A small model that answers yes/no questions on an image's attributes, trained from scratch: 4.2M parameters, batches of 512.
Rows from block 13 of the image encoder, named by matrix and row number. Each number is 128 + 24 x the weight over its row's rms, rounded and kept within 0 to 255. All counts start at 0. Numbers have three digits each. After the name is the row's rms in percent of the matrix's.
# pw: pointwise conv (encoder.blocks.13.pw.weight, 256x256x1x1), inputs 172-255
pw.211 101:132118115131133066123108136096094120099114132103105103115071135142116140124171149145153120096110109126123112127150184115129154139127124153171138168119102171129132103141080147149137130104094114160111111125123157159146128165150180098147134111136123097133
pw.212 104:141113158167119087123117112169116140096151178138126119148144141146150132117102147118117102136109126130162120076134133104133126142146071141125170104123135166125162110112138105133101147173125181130157130122103109089101108076160150102190163120133125098123
pw.213 102:117093090129137127131125125091105134120109181114105089141174128155150127149123135126109135142138120129116146142117103145104126161145104116087147179141117128105117161144140111126090150107117133120131122145141158129131086155118133118099128168143131120104
pw.214 102:146129140151114104110148153087145103129110099096143136133153120163128097153118106115186167124082148150106137091089131133148103123162116124050117137114119107156137081101106095122134134131146124171118096097144143107145114149095135162118175128091102127121
pw.215 103:151170114168118091089126070141083076153106098108100137197125138139115136092133175141146126102092111111132146137104187103110133138153103114134121096156132146155143127144098089118106131144147095139122155129158156145138102167172156123145135130135121125155
pw.216 100:144109144106104107185100141137152151133142118119134135141187146148145103135123105090109146132129095095097154111160146104152169096152136155102146150128095123104141099180125123135130118102094080108118121110174151123161109122145136124127177171157134123127
pw.217 098:117109125103148084093123104130122093130132127139100119114143146073165131147099108142154098151079159123163116099156132113124112170104109120119115090147161127138162117130153120136127134096145139106148138153140110115105122139109131138117133183129085121149
pw.218 103:128108147102131120165151138149112105161131130135143119161155101145150128172132158176137162175113142134128115138158138110104134123094126185113109117155123114139164096186142110131177077101153113114132127114090137140145148093094118158094149120109114173113
pw.219 105:156146137152147105146147159149111116142091173142142125130138101129165102152120125154125152150090122136141144115121127095147161154099136174105135144126134125143125116141118141171091138142109132090166141157164125136140121113119112138128077152122080137141
pw.220 101:100120144143113136093109063105135104111114110130109128159173160130162095143118119154135119122160103123090195124122163121148096070123104153136104161139104124167086154133161120120119104106100126131113153121105142179148115142109137124149160129114149154140
pw.221 104:137124071135139124153112119115144135146114089103129147182109121112115140134108087081116130088137135108137117095084123175175126147143119098130109159170121172116151108165109127105137090102166119140105128103083128124128122120161139102185114178139156122116
pw.222 096:125127101100131112100164110103137099153145117112172178081116138142136096147103155149120088136114143134120131066135139160137130129122084115168104132117144139120122111143173115133177100126149096075128112151135158142125122143108070131131147131118132135116
pw.223 095:118149207093133151119102136088136112094140144154164104141112105130131107141097101121143162131129087134104116102131120123095109102139140125130092133131117138136111113092110140093115126128164117111108113115095120125121132117157153177105101107120101156124
pw.224 102:133160103145099095152137151158102140143100144150108128127133119131118126122144162104146111052113146106108127128133135120116140102094089149165115094114158137148116131091099086143112102127147110149149157105134116105154131128130122148143124117127144083084
pw.225 098:109148106105137136174132085161129102129123153132135134145180130149145137137164101103117155085130145111137109111118111121123193130136157068138113091108131134140113068146121126097131155162189136164109139128123155134105159124127093129147138157108135153097
pw.226 097:082134103108143117113137143136133097172120128081150128156121117142105125200109103152135118093127114089118141117142112103155101128086137112125149136160158149135119142114118104141149141122109166111120120129093110133152172098135116145105155123096130123143
pw.227 097:121112114163120161144138136154134117126110126117164075127168115138081129157158125176092117132060093143151138133049153144115066075104168124133161144112140120117149115128088122137072129143151136121122109128156112191141117112111133169088125100118176142122
pw.228 100:137122172152145096134108152118101143140171096141136137116126147134090165111139170153124108136111127125110109173120108142162153102121155158083088116126099117134128129147134134164112140132112118137132089114111110112116145067120142099107147140132129168152
pw.229 098:083111136161116118106130149104157116126150136113130106159134083117164129150151150122150139146115134145132128148090149166109148133154147111159145115143131175115118131128114094116180140075121135154135168115094183104155131138146127167154129151190124112118
pw.230 112:114141115133140137107132122136148134148133140131114099160137067121114155091090195143109113142155110156117154168123129095109161135115157121112114109144150052128124141112117136114102173137145099110097139134125141084126134146144117170124130132117093083119
pw.231 099:137139118111114147134138092150117105150111172132116142110143135117106180134105095128134100107143135149152150147123112160093166109112112131114175149100111163114097129128131127092061145130109163116104139127086142071150131106131099132148126129180084139152
pw.232 104:125087101127122146126169139141155100100093120089134163086154134121141130181154127107099125105124155186104166130141091117102139128120108138112175143114082144114107141142111117134140146130109116125139144134171128132099147097134182125129133174144128217150
pw.233 099:122186144115130156124125145080105151155151159103138150116127158145203126086118108117085152159151131112133148115140132113166120077154149101150135140094145115133159120125101131169212089120160146092138143103115101152122135154090150163146080130104144126158
pw.234 106:132117159149127100141126141106121157135145108122122105111102174098070129170099103126078108173128138079119106129129124120127139121128172126169140141154106103127144144132107130076156119149107095095102119139138113125139111100089120133144141162185107109199
pw.235 095:098127114110121084128097105136141119128160152101133136136131141118156147104135143100117165137147122149092172126094160142129124113172155140098129113130115133117161123136126135127077146144145090164140145135153123147098176149134098182104170117141085097113
pw.236 102:106101136156137169101137109124132103186140121110160118145119150158140131101119206109127087115130106088134087114130143113141118126140142088155096166176178140120138147119146145103137136113097101096121133105129124112156121123127122104084102154157109123144
pw.237 098:073128138100113122109149103161153145123098126134132115113100159179158140115156124076150113160102117121140113096145122171117125115137138130103148102164125128138140111163060131122154150142079126116134121179110145140120140124129125099074131130142155153094
pw.238 104:160121137102136089149128112121130133145134102124114103108086143152066164123094150114110106129124062148135108134124173121128123109124120147107145070126130125144127147109123139171126172135138128127140112130108118149086129134131141134132152147116152100103
pw.239 100:086134138140164127149108105167173141097105154126120135095123123104152117106078073138117139131119100105123149145137107118121118082107139106145157097129122123111121155080148125121115150152125111154138119127147091117110134127125055134140112143095125133116
pw.240 098:097151117148145123131135121122069157152130121148126134163135081141130117150085120091131162175128103084097113128169152150117107141140135161123079170118114122116120157141119181132101134157140127075124138131152101150112127084122141108108074121122128101121
pw.241 099:091115104114115134091129133120129118137125130132152109124115094123149094144134142122130111148130128117115182129149088118116115157134102122191100101136121137141161135117102130110127161100133154153128126160155129149129104139115125099157144141181162137148
pw.242 109:152140136170163103139163124147122135120118181123159148147131118101136103131118122149114138144123110154115104143095116115091163116088102143123101144112132147125115114092151122191115153139111135106129128157114140150166149123113163119123057086117157140123
pw.243 104:114181135121135122119145135116108116096119135127091113100099175113099119126133148095111093125102139122097148089111137140091115107145166146147125122124144102117137130116189144145128128183128145135210096107142143110130125131128125137113058134126115128135
pw.244 098:114123113163130128098171123113111105113142111150104087138165095139116162148134133101085113130122101134155119119112113096165123107128136121128144177172126121111120130107132094130150132164141099108097139165110136180119123142102107174142089176135114107094